A small image classifier, trained from scratch: 149.7 epochs.
Rows from block 9, named by matrix and row number. Each number is 500 + 50 x the weight over its row's rms, rounded and kept within 0 to 999. All counts start at 0. Numbers have three digits each. After the name is the row's rms in percent of the matrix's.
# convs2: second depthwise 3x3 conv (model.blocks.9.convs.2.weight, 160x1x3x3), a 3x3 kernel
convs2.0 050:425427451557496545502505562
convs2.1 118:559582585474495450470490469
convs2.2 085:551519498543463435563455421
convs2.3 192:522540533522520519587580564
convs2.4 077:450494572453475558469502587
convs2.5 039:536507540528511478589521401
convs2.6 061:519509534528599535547581517
convs2.7 037:523480546561538548522569583
convs2.8 051:511484504482460569431479601
convs2.9 082:417473489496565538423463458
convs2.10 018:534519435436508444510492597
convs2.11 013:471523553424490488607487477
convs2.12 202:536521469461428448468417450
convs2.13 061:443438442525581533499545541
convs2.14 010:499499571520526384555507493
convs2.15 054:434467523516550457529563416
convs2.16 264:447431413540538542521535530
convs2.17 014:510499466398487553587489488
convs2.18 066:496500430562548452528557430
convs2.19 125:583567576491453452521486488
convs2.20 072:467515469485588494474606520
convs2.21 044:516451413491507407490537454
convs2.22 025:606492435546474517541525460
convs2.23 041:540472443473520508386546526
convs2.24 094:555481457544473467604486451
convs2.25 018:386538489565467483469474523
convs2.26 232:504446430553552541554559534
convs2.27 104:503524533464527515403437427
convs2.28 041:495503508575430475476412554
convs2.29 038:405431473570512523535518529
convs2.30 211:544507537484448496491376472
convs2.31 141:457517452488542486473620528
convs2.32 019:460541449425542575541462522
convs2.33 187:499591508517590508507573515
convs2.34 041:447463443462560417524545475
convs2.35 095:545533537536533513561603535
convs2.36 128:466439477475452509444416438
convs2.37 120:540499571499455526528390489
convs2.38 044:522547460492471438603536460
convs2.39 074:430489579471497573468481560
convs2.40 087:402495476518579491516572485
convs2.41 157:528509500456409455458415483
convs2.42 213:462471538458451500436407457
convs2.43 020:479496507539537513564381475
convs2.44 032:586530588491468430502492483
convs2.45 041:607512502542456510489416491
convs2.46 024:398478459431507491493509430
convs2.47 037:553471459470504618518479461
convs2.48 083:440391428505480525486495524
convs2.49 042:545477528575465422542456450
convs2.50 027:485464579437434508556551479
convs2.51 081:422442425515509546543505555
convs2.52 083:540438422474419454492469477
convs2.53 077:554564609472483462480487480
convs2.54 027:423499392508514542462491537
convs2.55 017:515571406484496468456490571
convs2.56 051:481519432504497447576592499
convs2.57 099:426443511463492531519562584
convs2.58 055:508424434542501514486404472
convs2.59 029:484557466501476427552558424
convs2.60 030:421444473573531561467471517
convs2.61 013:547415554504497512598478501
convs2.62 057:509416500483474470420442439
convs2.63 014:476495490424481519488619468
convs2.64 028:560465535434531535456589495
convs2.65 036:417504511483496543502387480
convs2.66 144:442426400528525544503514506
convs2.67 061:544517552513518498571600545
convs2.68 030:521502596495598530478532471
convs2.69 050:539503534427511531401488440
convs2.70 049:543526537485506498560619522
convs2.71 055:515513517558457587504423555
convs2.72 070:525435459545556563498436450
convs2.73 136:532589562438493432490529485
convs2.74 023:545429562472437473530571491
convs2.75 129:601473429538482437505501472
convs2.76 039:534555468608555494516463468
convs2.77 111:446536573454454483447429476
convs2.78 031:417424489556460554535472510
convs2.79 015:544563451449476541433538557
convs2.80 017:476524430470490514604443465
convs2.81 176:533558582446465457458457458
convs2.82 060:525541481492425468581541569
convs2.83 069:381476502415496498493479491
convs2.84 167:439498449501556505495611526
convs2.85 047:477557583432471456464453470
convs2.86 095:567479433565487498565454451
convs2.87 183:571529494462432446472423469
convs2.88 130:516492527571506442571483413
convs2.89 030:603538496416483473464480524
convs2.90 159:516571576539542563521526556
convs2.91 116:465538520494521493552603575
convs2.92 160:522539620474454485461460495
convs2.93 088:573538516514497486588569552
convs2.94 109:496514523523600566492576533
convs2.95 039:462497519557580401496506465
convs2.96 067:515550534462464422553578529
convs2.97 088:470463487497515544411412451
convs2.98 035:520506461513474503510382425
convs2.99 027:510526508430512416470559572
convs2.100 118:487431398547524536535533529
convs2.101 034:539523520415449493594535490
convs2.102 101:381458525436488508483515533
convs2.103 151:530499491498447482599562569
convs2.104 078:470515614434451524473485517
convs2.105 040:538522520450473434441428438
convs2.106 058:575554565475504485437554456
convs2.107 022:510420514535461473510610507
convs2.108 027:442519520563536506453399474
convs2.109 117:533501485492486503451389420
convs2.110 082:457455572474500570441449542
convs2.111 119:530543539509546515546608546
convs2.112 077:423496488488586477482584469
convs2.113 119:576518576484434488510424498
convs2.114 026:434502553584503420476467512
convs2.115 029:613469477502483569516469454
convs2.116 014:519508479488595508439424446
convs2.117 198:598550578532478525533487530
convs2.118 048:432500467448543486415568494
convs2.119 085:462506566436473529466537592
convs2.120 170:508517481452413444457425463
convs2.121 095:567504450509449567474472583
convs2.122 095:533450515555533555464420438
convs2.123 111:530531548434457470551567564
convs2.124 145:506494470475454461565583578
convs2.125 061:524452560498461487449413436
convs2.126 016:512458596507557439470558504
convs2.127 045:474515451541614481477487441
convs2.128 048:584576558454511548511538509
convs2.129 195:528455410552538527554555529
convs2.130 085:475473472490468496458379448
convs2.131 038:605508567443491535519513541
convs2.132 039:508527441476563480509584421
convs2.133 041:543492511583455480547428439
convs2.134 021:461449592509485555424475485
convs2.135 084:535468463557505526492404425
convs2.136 116:506512502446392476471420497
convs2.137 177:463431501485474524428413455
convs2.138 094:454479444592539567541521515
convs2.139 066:514475494421514411528580489
convs2.140 067:500473544573560538503469408
convs2.141 012:412568517420509522515542529
convs2.142 018:599485498554421538495466529
convs2.143 046:550551467500409434485442497
convs2.144 037:524517463570531436479433426
convs2.145 046:514557543519544570570550551
convs2.146 085:480491535500426491494377505
convs2.147 187:507479494495476501435397419
convs2.148 061:440498437523523494479409428
convs2.149 200:474473474476491488408423428
convs2.150 073:477507493465588477511583425
convs2.151 111:506520556428465574471440552
convs2.152 229:519525519553590555528576526
convs2.153 042:469594559423497491467527539
convs2.154 104:448501439494538453461482398
convs2.155 034:592509511414462523460543532
convs2.156 166:525531509532518507601585544
convs2.157 021:474556547436575542498455446
convs2.158 252:465457478461454483418418462
convs2.159 221:531475452498480485460397424